A small contrastive audio-text model, trained from scratch.
Model: 10.2M parameters, log mel input, encoder arch nf_resnet, encoder activation silu, encoder depths [4, 7, 7], encoder widths [64, 112, 192], text encoder width 192, text encoder layers 10, text encoder norm layernorm_no_bias, text encoder activation swiglu.
Training: adamw at rate 0.0016, 9000 steps.
Data: 39062 training examples, 59.0 epochs.
Rows from block 2 of the text encoder of a small contrastive audio-text model, named by matrix and row number. Rows with one number belong to one neuron. Each number is 500 + 40 x the weight over its row's rms, rounded and kept within 0 to 999. All counts start at 0. Numbers have three digits each.
After each neuron's rows are labels from the 100 texts, of 14848, where the neuron reaches its largest size: "fires on" is the input token at the peak. Only what is clearly more common there than usual is listed. The data: simulated sounds of rotating machines with and without faults.
# gate: MLP gate (text_encoder.blocks.2.mlp.gate.weight, 384x192), inputs 64-127
# fc1: MLP up (text_encoder.blocks.2.mlp.fc1.weight, 384x192), inputs 64-127
# fc2: MLP down (text_encoder.blocks.2.mlp.fc2.weight, 192x384, transposed), outputs 64-127

gate.22:479523520546533527555494474507561569503496547501559553438468447510476550487590514480525470535491400385536482488456519472522517528419501511533468518491499480486517485491508477530519438493534485
fc1.22:521556557508499516498362488422504557540522495507499512557483466505510522497523453468544526536494448479503487459420526491497514467442489543515519507456515549518526496438530552474491500492498467
fc2.22:476528518505350519512529518503522530475457552488573399430515491470473479499513484493512547461544533505523450477512483538475562423513454489494531474593463494539492543471493565516558461443549453
fires on: "and"; ","

gate.358:513525510534528465531524442493482484434510434466535533478501499545510481524555445513527487491503431443512521517477500536530480563469524589502463520438464514539478577490467438563476518520517540
fc1.358:523522536525488492490537477457465407480487423507519485476522606544531476539516462494534505475460498436457437537535479468580453539502562548506451520396430554566505560503522397527495497513544495
fc2.358:440509497505386471515528446505532534446500528528535492521559528477542520553513437498463501484570492549482479469534542517541569498548481478493536448537520523529534539441508492553521511506509442
fires on: "<end>"; "rumble"; "thin"

gate.231:452496469487512445506513565536502548536432556528461502503474605513531458462506552446485381497474467455501532539484538463486456541597489439569544508548506415470458518473465467510590460513484481
fc1.231:499535477475491442473541538567528552570473508536519502517530543468577559442495527433570445516508495509461448469557569553507504508524522486438421497500476460447491443486472554495525480527476445
fc2.231:520533508495572551501558473519536448578459475521514492495585450458554524493508533537509458492516397503473457519542528554516529512503526480461493459555470462483492529479544516446545507511535619
fires on: "grinding"; "quiet"

gate.153:527502486470491524543528480461462502542486504469499480505524560569479493451433482509511554538535549578489539479548533524450435447559516498409483485465518456548529428522417522475501507553420490
fc1.153:582487468525520468437506519507529528445502518548559510579432515457487477504575523458541557480531568528478461494409496581482543508459461504392498508503450497497534522486524522484416577469563493
fc2.153:481482526480566528531458508517436483495462526519490516494416480466555488484511480538431524519433492547500478465481420524404484565533481477484510504479520455491473438434475495499510517574461526
fires on: "squeal"

gate.348:496431507531515449547445457543576530478517498501485505481552520425478526524552469491417529472472491506493473531492494525550502423564507467495550488507572534487496555498496473455473560438487494
fc1.348:521527479472489496533548544497413470502486517500560470467511517576499504457448505440538517544464517479486515491508534509504455551462498598553456454496477532560564493544413525507538476508468507
fc2.348:478537484552601533530452508499606539541577446509467513485553510391547541493497529448457527536497506546531470561486486518510589455510525487542485474523583519512508502567466575473486498462436479
fires on: "and"; "mains"; "flutter"

gate.340:525434532553462484506511507496438525512524538487603484569485590495444447507501479502494502528440479416482494526469474499495384547462449587518469499412385493532465460520459478447457473507506523
fc1.340:539547550520491447484444452433610528442490434520435499507562440467540542503524467459431511443531534557504468513584477530526530458488516437499544529509547495468505586494538465565487521476481462
fc2.340:504504483452636519502484529518469421551481517527430529448460456511545488542477508492519499523405508473502543552433517481461483558449478515536486502431358543446519505625490513513473462477482638
fires on: "noise"; "white"

gate.375:484456480465566440522480511555483574471486541486560503529548531398524572472495467486460483506506498562464486507468541579477522579498476512500440474551510476454495436486473513449496509483479454
fc1.375:495478467467511555541565475526510527567524475431497484480554443557546540448446477535477464485468486505398482494493535455464511478468534476504536472562564511470533505492543511502531486524483548
fc2.375:471457526467407532531508478524474504487414534439570474519480493518520524412516448496554462492515471520452422424504523461500460498503472514498523445611489471541468482445480494510604468524516410
fires on: "<end>"; "muffled"

gate.315:518525526516507526505417509507523552517483477501519504555492480488525522463520504451474523525441482526498476519426458608457497480395452529510439499479520477511508471461425606456528513540522445
fc1.315:441489452542561537453485534522494536516498514518515543523442540498549441434511552479511472508502423427531535476488440573389508590473459456499428507400566369463455394531419566465512552575525506
fc2.315:512520500553394416496540466501555513488499493514589515513540519535461486470496465491501506528541519463511476548555547486553477444527508507442476511470416519557490556538546515529515489474537480
fires on: "and"; "<end>"; "with"

gate.334:449430493512542481523514507454448472481505539454507500495452581526485454499520453562415521500459553545433513499492489460459475526623364482490515529475557535537500453505505442510489555504542504
fc1.334:495489520468527451485518459492453563504488468558512514556495453441520475493527464503536548524532525494478433454452503574474458511479493571403450507413481527498505512502580496472438548494479547
fc2.334:559534510497501550476491468492497488509483511540492470535549471423508521484519563506481563457580527521496530503523500589502472505514503505456482458477395444555475441530506524508535528462426586
fires on: "squeal"

gate.318:500520472503511535505502494552577519547497478484495522543493468551471453446537490450436481450513466456475509514442442517444560508519503443516529482493438442497466611489455597440514522477513556
fc1.318:501513470505514568485475469546571521529464434462498502546496460557490440448530465477468507457533489468461505508431441549439561495489517479521435502468467460474494595479433584407516536488497517
fc2.318:480533493553473537508444472501578567506472512456511496517594505461483560443545403491418526465522473494508490472592482592483497458477485485539453547521555414478483525459426596480561483469515471
fires on: ","; "air"

gate.124:531486503442492488511487518490527435501538475483409527471511472467518573479482517492544451491453491542475456516574487506532522420532593491423591480639565481520570486444525493502493531525519514
fc1.124:513481444535495530482530514528447481494479480484460539473490550481466468532536497558518491435472487408551495506431448505514424512523480480527566474433354508550463487529494472480486432493518504
fc2.124:494517488447505484504457542503447458535500477447504510470585465467566589436497504482438497447468401484463393497554482568457552490448485474516530483510533485512509479491476578523520522571504548
fires on: "<end>"; "muffled"; "hum"

gate.240:471526503482509495447483524508449574567518532532479508542514468457582560429505541459594489558494502555469417467539580503497423484473500509407583495517494508442460443469485556477529503524488425
fc1.240:521522458503478429471423592435490467518550440529505498500454496589476487538488528465531549482465507463484492479424501514479495523452493571558505520518500445526554563432435492503505501471486531
fc2.240:502517518472453470498462504486487466542494474517409548539479483521451487468426479452530486506443564461487486477449512490463557530434559555474482468525518504472528576505459469453513469498437452
fires on: "grinding"

gate.357:477481464521470484507514535428465560478488560536580426491498549461475495476576517505535518501492483425446508499491521451516517496455513507515479496535480476528537429515511433523551539555579494
fc1.357:524521565487479420506510496444475582522579495545563461516469501523468450473530509494581486539499469398556569498467513504471394477562451511502557484460522447516487415508501567512505531474500529
fc2.357:483505477525377513488532530493535528509551558489478504461562513497529510432460501503531491494495517491502413458596494519516479470555480479429607496438546449513556505484463530529534505515483423
fires on: "<end>"; "muffled"

gate.176:486476511487460535479554495497525487517480433487472465474461558565496485483481517490494567538463428392512441506467379497525471486495441523515455492533399437531460586377461498521448507549525504
fc1.176:503479499495456569490574520508536495484505444465480483452465502604531505487448530469564527569512445435509442488486419463514464491493459530515497501596433464484468590407415522532444519548511529
fc2.176:491506496517397488474519493490526525466507439503523437489494517600499482499447525493498554528487468445514478492494413506499508524448389499595472491553440462492508565393444509529512501543485465
fires on: "grinding"

gate.56:492509427513511516439530466487491531499506519504497484475505456442495495487585509587509504439573489506504528487480466535465475528476457442433563552487449495454472505510554506540451544511536569
fc1.56:535470505571509489579446483490594543500496479525505505553485526479444475554540500451417528514515508456510535535454486459543543516477547555583413499555479434550506546501497429519510452496453544
fc2.56:525518528491463473525451516489496520483516477483435521537498486586407500504392469467548515581503503448488538505542503477526504474464610588559373485501522515498531542495523486459544456509449476
fires on: "imbalance"

gate.300:486532528467485487446533551543389499526522453507425488555476395494555493460449513495483449507543490504498464439518533483469555557478506532570556491513453443443515555451499503516556503550500436
fc1.300:534535518487519449494457489527435505558509510516545515568483478589518496465488483445594488529465450499479424470481554514520494484412523596556464496489502539448499486469480587457560494453476467
fc2.300:499505476544498442515482487476526553503526472535465560537518514424539498488496485477482447498488446491580562495492492511488567517444512557604502466530578526490460553457497530489490483436461483
fires on: "grinding"; "<end>"

gate.60:510472484523535438519496533546540473461467540502488532454469467419464548563552501432540496461523514517473502519406486484560525542501510497540484499479437546514538504582471441491485498414527506
fc1.60:515528507505521502446439502528508453465494471488468491477513377457497442510492458481583523459510479535534539489453520508562546472477487543531580518519527568434525553518479531510539483381481497
fc2.60:498532518500400433494484479505554509468453475509573441458543542559445521472494495482466445522552464537471479479543511514560571472519446503462514520511498480520539503495489511549543508500523456
fires on: ","; "noise"; "white"

gate.263:560499492469490464456485521525401491429457561519534507600515493459535529515521463499553508531570551601480461436555613518551471535465539577465389500434453545448532464499511454481462472468492396
fc1.263:501535489448505534494452471511436458527478524484470511538482410542480508481537484511531501493466461470481561482406532474536433501449482506580566498457539564443521518508510557488544443454504445
fc2.263:524542524525353484494536452511558551451493491493517485523464531606435499486502521471517508488545457406538529487520491508542523459458454496517506529552492459526480564428496505522501445499506384
fires on: "squeal"

gate.103:452454461550488549534493485512555489467485495457495486452462516536469481510497482539453565535487440448551493529484435525517489514476439519562461517560450476510461521430462497568459504528508574
fc1.103:540520494504547452503539520487427477522494576557512536518496521463487491512543524475519456450500594524450522485494554485470501516518524484412545502415505540570572502581549449479546520481517501
fc2.103:538520496493626507544464510517498489523554548507461569517487490437486526503542499497518437490499550585496544506515567512509520477555593493418506505462555529485536454618523515439500527453500539
fires on: "grinding"

gate.52:513478545476467487485567463479428505464556447527517453494546646525505485530502478561500515519478550508491471491558537456547404479515521534517538499520521537515489547459532396554458516509508477
fc1.52:479508481477498511510549463533455542480485507479508488459545470477550568454500456474540513480506524503427416487514520496495536496463586471445522472437473499506505606503491438490527519486553486
fc2.52:526495475472472529491509508497425472497524506513515494525535475531599508564517501535499447516431496533453453490538521478575522512510536500475525506476483546480551470507508436584435539593537582
fires on: "<end>"; "muffled"

gate.188:493491533449442543531538540506489442578439500501487493479543584531499522474458538456444498492414542528487441483498508446492510486530506481519556486548469508527515472489459506468505419520472462
fc1.188:543528526495462512510479561515500441579449520566478550453472507524497527486478568462466424530499478565531483477505480500466465562512503467480522502525396492475509454508457413509501482524450492
fc2.188:485523496515334515491535515493484500506426552516549467505521534573534493399479535497516490467524485476485465419538518521506467479502425496483526477540455486576503493427477487566531510561520438
fires on: "<end>"

gate.226:454517502473513432505466503489446614524484444503508475527476447474529502450518516487427471549463497524571566482408451549412474545484398493572558519469538425459445474492403555516512463527490516
fc1.226:495497457540512497530573523504562573604528495505556528467488558535475475492538580455446521500466473438423449531371443520441515495462463463477563489542486477506490491487511563486489540490539527
fc2.226:509516475463453509515505464501516490535482488492481494494451458532471473437472462487511497530444459518500499510392563479467476501463494543477523421616475501504463544462510522516523462455425431
fires on: "and"; "<end>"

gate.336:456502478539520570477553518476489526497526561506554540498468576422531488475550531521498459467540472460525545482479456548450528540511430441444576509455526504512486398550530569489464528519510538
fc1.336:471532514512462563527488526522487586474536576471589499445507535473505548499535529499485458541494473443555416471495553526470554479512498483515536484465476487494433422539452662512489474546484495
fc2.336:462489488566488449504548478515483524498490456499514504521458530455561506512562522519426528419525439555548487504523435546475494480570477443508561506491465451513463454469509519508473503494536501
fires on: "imbalance"

gate.85:501447412558543517495504473543544511437539464430484510487505496452466472546523478499526552466570512426519524571409427533550492526531513484477505495459506511521537541591437545453434539454519609
fc1.85:518471472491504499474446484485543566504568534495464460493533454491437524506476537489443582412559533597492538463494459512485552484539458426446532495515531446489443498510490516490460532440503536
fc2.85:529484504451451533463499490494472446491521516511492486490513510547557483535516482525548499509626562515489535455528577528534448523529549458443587490422516584490550478555494469486484527443521452
fires on: "squeal"

gate.338:475489527529465548541510483513542491483533504424459500475490441571468541493385498472467541531493475498518453501500437505473517518470468475512540482532511470499473534446468582479486495495429463
fc1.338:478510517454487511474525493506519512493456454478519470442524479507506479463489514482541583514547480445509509482497485518523484500514447474531468510549503422464503487487461519536486496496524554
fc2.338:497485544503420454438550461506475549486531438501506427446488475568477486528491515542430575418493494456505501465516409519463468507461409493514523547487465465462455524441545550564453497506547450
fires on: "grinding"

gate.194:470544464531484476483428503451549489449513454469442552515489442544502548504519468475478459472500431497501481460523496449563589503488578533578560516521539463482516492380465421516564527503480445
fc1.194:496526487495447493443493484431519539467546387473475433577536431476506528494510478506461519472505521487546466465510470478540437466577487521530617512471522452475491508473499539491510512468492494
fc2.194:472510514516459530486443434455536568492457436514485412578522447521542556455604480470487520478551441514504487477560430470629497463511516486544484525439544478467487484404533477483587474521516484
fires on: "noise"